From a checkpoint of a small image VQ-VAE: encoder arch vit, encoder activation gelu.
Rows from block 3 of the decoder, named by matrix and row number. Each number is 50 + 15 x the weight over the matrix's rms, rounded and kept within 0 to 99. All counts start at 0.
# conv: 3x3 conv (decoder.decb.0.1.conv.weight, 64x64x3x3), inputs 60-63, a 3x3 kernel for each
conv.0:56 56 62 46 46 37 59 40 58 48 77 59 72 43 74 64 60 49 33 15 13 27 22 37 37 22 34 55 68 74 42 76 66 38 69 62
conv.1:46 43 59 64 62 50 57 38 56 42 93 58 57 55 61 52 54 48 26 52 24 27 61 53 37 44 49 57 56 46 56 66 47 55 60 53
conv.2:57 47 51 56 60 48 60 66 39 37 62 58 59 49 67 51 72 61 58 42 48 40 63 57 40 56 56 49 54 46 47 50 68 49 44 46
conv.3:50 59 68 49 58 65 34 53 64 66 64 72 54 46 48 46 38 46 57 47 35 46 38 19 52 49 32 65 52 48 60 11 24 51 43 35
conv.4:53 59 66 31 39 56 60 50 58 55 23 59 69 37 61 40 51 50 41 56 69 35 60 42 37 47 37 49 40 45 41 33 31 45 67 37
conv.5:44 43 40 37 41 48 43 51 48 50 60 55 58 49 57 59 57 48 63 63 39 38 48 70 58 38 40 39 42 47 35 59 46 37 43 53
conv.6:46 26 60 41 37 63 56 60 57 50 57 64 39 56 57 55 53 50 60 32 33 67 44 55 69 63 45 55 54 63 56 65 59 42 46 59
conv.7:81 65 56 54 66 56 58 52 48 69 72 49 65 52 26 61 70 46 58 51 49 52 68 73 49 43 48 71 55 69 50 29 56 48 54 44
conv.8:33 77 51 51 37 55 37 70 39 71 64 27 73 97 50 54 52 56 61 23 45 58 55 58 61 52 36 56 70 53 62 64 49 68 57 50
conv.9:28 61 42 63 80 35 44 47 45 38 30 30 48 30 58 32 50 47 59 53 52 59 49 44 47 30 44 43 72 53 66 51 48 60 37 35
conv.10:49 41 49 51 57 58 31 42 54 57 24 46 39 33 59 41 55 52 74 26 59 79 64 59 47 74 67 49 46 47 54 35 59 73 31 47
conv.11:59 30 55 61 16 58 69 71 67 25 00 46 27 13 28 46 53 42 26 37 55 46 47 51 66 58 67 47 66 59 80 75 75 53 74 72
conv.12:57 45 49 61 64 57 50 65 66 46 34 38 48 46 35 55 44 45 83 26 56 55 31 56 41 49 39 37 43 44 58 49 64 44 38 57
conv.13:66 62 35 59 51 37 46 47 45 28 49 63 38 40 63 51 40 48 36 56 53 60 82 38 53 60 42 44 38 45 28 40 55 33 25 67
conv.14:42 44 57 37 46 62 50 50 60 54 70 46 54 12 25 60 51 30 50 46 43 72 70 44 43 52 47 37 54 49 51 59 49 56 61 28
conv.15:64 66 54 45 55 42 48 38 50 31 30 37 61 59 66 54 57 48 59 53 54 58 39 50 48 38 52 46 59 42 32 31 49 27 41 42
conv.16:62 57 47 60 70 34 43 35 43 61 67 42 55 64 47 44 52 48 30 00 26 25 13 23 41 35 48 65 46 56 43 40 69 39 39 68
conv.17:31 00 43 28 14 50 50 66 55 46 34 63 56 62 54 53 35 31 80 24 83 69 32 67 72 48 69 44 55 49 45 99 90 58 73 74
conv.18:57 65 32 57 43 39 43 32 59 50 22 36 59 34 45 47 21 29 42 49 51 72 54 45 44 31 46 40 54 54 54 63 64 51 59 78
conv.19:33 41 54 24 22 62 32 50 48 79 68 36 47 38 39 36 38 40 48 44 41 47 35 41 46 55 50 65 54 59 72 83 64 77 52 39
conv.20:61 77 66 35 47 60 43 62 44 59 21 38 66 16 48 65 53 56 53 67 44 45 48 42 67 41 40 49 34 54 39 34 33 27 40 48
conv.21:56 42 62 53 40 55 54 44 52 63 54 46 71 60 49 57 55 51 59 45 33 57 61 45 31 61 53 50 59 74 63 59 62 71 70 50
conv.22:66 69 50 72 69 46 53 27 62 67 59 57 70 50 48 60 59 53 38 73 48 57 91 46 47 62 45 49 44 48 28 20 26 36 58 35
conv.23:61 73 59 60 45 47 40 38 40 37 20 33 42 57 45 43 38 43 46 40 62 50 36 56 40 55 70 51 39 37 13 20 33 36 48 62
conv.24:64 42 42 55 43 51 44 38 39 80 61 80 47 72 30 55 51 64 33 21 46 59 60 42 47 67 44 43 42 40 43 41 46 57 42 49
conv.25:65 55 56 64 71 51 59 73 63 39 17 63 38 26 63 36 41 43 58 46 69 58 62 65 66 77 57 40 38 58 22 15 64 44 00 57
conv.26:42 26 49 49 33 66 59 64 63 57 88 59 59 46 51 59 52 39 41 54 32 41 57 31 38 49 36 45 62 59 58 94 67 56 81 60
conv.27:43 56 48 42 51 42 41 47 45 63 59 53 61 58 58 55 45 54 28 28 30 43 44 29 40 21 35 53 54 62 47 48 59 56 48 40
conv.28:28 47 43 45 43 49 49 49 47 48 57 63 48 46 58 57 43 51 30 56 55 36 48 59 52 46 46 53 42 34 48 56 64 49 55 70
conv.29:51 39 24 45 51 29 54 65 35 45 27 63 26 25 56 38 40 76 68 34 76 52 41 80 64 59 69 24 48 48 41 58 84 54 46 72
conv.30:51 58 48 64 45 49 53 54 62 41 44 52 34 61 51 56 54 42 45 71 47 68 72 49 42 53 58 52 56 57 84 50 43 65 64 57
conv.31:73 62 41 65 44 43 47 44 41 62 51 43 61 52 52 62 42 56 33 34 54 49 29 52 49 59 57 44 20 26 23 18 37 30 27 52
conv.32:41 31 35 35 38 38 59 62 37 46 57 49 59 20 52 52 60 67 65 79 46 60 54 76 48 87 73 35 41 38 42 51 30 25 84 44
conv.33:47 36 45 53 65 48 46 47 50 62 33 59 69 44 51 39 36 39 65 50 51 63 73 43 47 42 64 64 67 69 65 42 54 56 32 38
conv.34:37 15 61 09 34 40 44 47 41 43 06 38 61 61 60 59 67 67 46 41 57 57 20 46 54 49 54 40 43 40 58 49 38 61 64 53
conv.35:28 33 55 59 81 58 86 78 53 28 28 38 48 30 52 46 40 47 18 05 47 44 27 41 53 58 49 65 92 73 65 97 85 54 45 52
conv.36:41 33 36 50 42 35 39 52 43 59 62 54 58 78 57 49 52 48 16 58 39 34 35 44 41 44 31 45 45 36 45 79 39 56 63 61
conv.37:48 47 38 47 50 47 40 39 37 69 71 45 58 48 53 71 48 46 39 49 38 21 43 42 48 51 45 43 32 36 28 39 45 26 45 47
conv.38:67 59 54 70 64 56 47 46 51 52 66 67 62 94 63 56 49 32 43 78 54 33 51 59 55 59 45 47 39 39 35 42 58 38 32 51
conv.39:62 63 48 67 44 44 50 55 54 67 78 67 69 61 60 61 64 58 71 66 45 58 73 59 49 64 49 50 53 44 54 67 56 52 72 58
conv.40:76 67 61 63 38 59 50 55 41 55 48 56 55 46 60 41 35 50 53 56 36 25 39 78 91 37 54 34 10 27 33 24 33 35 42 55
conv.41:75 70 33 71 61 30 49 47 49 64 58 36 47 32 47 51 51 51 22 13 43 31 36 24 40 33 23 53 57 55 45 49 53 56 33 43
conv.42:32 38 57 37 38 42 42 56 36 57 38 43 54 44 42 59 46 65 62 48 45 43 45 53 59 51 70 30 41 45 50 76 73 64 69 62
conv.43:35 46 45 47 37 52 42 45 47 48 33 60 33 83 43 43 56 54 23 41 31 14 39 42 33 57 48 61 52 52 75 59 41 57 46 45
conv.44:68 46 51 42 45 50 42 44 47 47 25 42 51 47 71 54 61 70 55 61 71 59 21 55 51 44 74 39 35 32 32 27 43 48 57 44
conv.45:17 28 43 28 42 38 43 52 50 37 60 65 45 41 49 31 48 59 54 70 56 52 84 65 43 49 36 51 59 68 68 86 61 67 76 46
conv.46:17 52 43 64 37 56 31 59 44 28 34 51 55 75 71 52 48 53 60 42 69 70 35 35 74 59 85 68 64 53 46 70 80 62 72 60
conv.47:52 38 51 37 61 66 68 65 48 53 58 42 33 58 56 46 42 48 75 30 59 64 13 38 54 44 36 53 58 57 65 65 59 51 36 47
conv.48:31 27 51 35 44 55 41 38 52 69 55 66 50 57 65 36 62 59 72 59 55 72 32 66 72 23 49 42 62 63 84 69 50 78 60 56
conv.49:48 58 50 71 57 48 58 45 47 58 61 49 53 60 50 43 59 55 66 56 51 85 51 36 38 72 61 43 44 47 22 40 57 50 57 59
conv.50:40 49 60 64 66 55 47 41 58 48 55 64 42 77 67 53 61 51 54 50 54 42 61 60 46 47 59 60 69 60 65 48 27 57 42 44
conv.51:46 25 66 54 52 50 66 53 54 30 50 42 36 65 37 38 53 54 34 47 72 50 78 52 47 56 49 39 42 45 46 62 62 41 67 58
conv.52:35 46 72 30 45 51 52 56 59 44 56 39 34 52 45 46 41 45 64 60 45 51 64 39 51 55 46 35 44 53 51 81 76 47 64 56
conv.53:44 62 69 33 27 60 59 52 46 74 87 43 51 22 55 54 50 50 55 52 23 44 17 37 68 59 46 61 36 22 50 65 37 52 70 55
conv.54:48 46 52 44 32 54 48 51 46 73 89 69 62 87 60 57 56 49 60 59 35 44 40 62 55 45 68 56 58 52 65 47 37 53 45 44
conv.55:81 44 48 63 47 62 48 49 50 48 70 48 45 62 24 53 55 42 73 82 44 66 52 29 59 60 47 43 28 42 45 42 47 60 43 57
conv.56:54 44 43 54 55 44 58 55 54 27 40 65 30 36 48 52 42 55 49 56 55 64 75 63 68 64 54 43 64 62 44 99 80 51 64 62
conv.57:32 43 58 02 49 67 48 67 49 51 43 44 51 31 41 42 43 44 57 26 54 38 00 67 39 36 61 58 33 29 61 62 38 67 66 45
conv.58:68 48 33 73 56 26 28 22 45 54 68 65 69 57 78 46 49 57 49 58 59 57 86 56 35 47 44 48 49 43 30 50 63 51 63 51
conv.59:33 33 46 62 62 52 59 53 57 30 38 58 44 50 49 65 60 44 37 65 46 38 61 35 45 44 44 47 68 62 46 44 54 50 46 53
conv.60:72 72 58 79 50 62 57 62 59 43 70 45 46 49 35 47 41 44 54 70 38 65 74 48 54 67 47 34 47 37 40 54 43 39 59 51
conv.61:26 33 44 20 49 44 46 48 43 61 59 49 60 40 46 49 47 57 44 56 46 18 44 73 41 39 47 45 41 48 73 67 33 57 59 42
conv.62:44 35 43 58 25 46 40 54 50 42 63 65 39 57 55 58 51 52 62 66 45 60 66 47 58 39 53 38 56 47 52 86 61 50 73 66
conv.63:57 52 58 63 60 49 53 49 53 65 82 49 73 82 50 47 60 65 69 69 33 63 85 61 55 59 66 48 43 55 57 60 62 55 67 75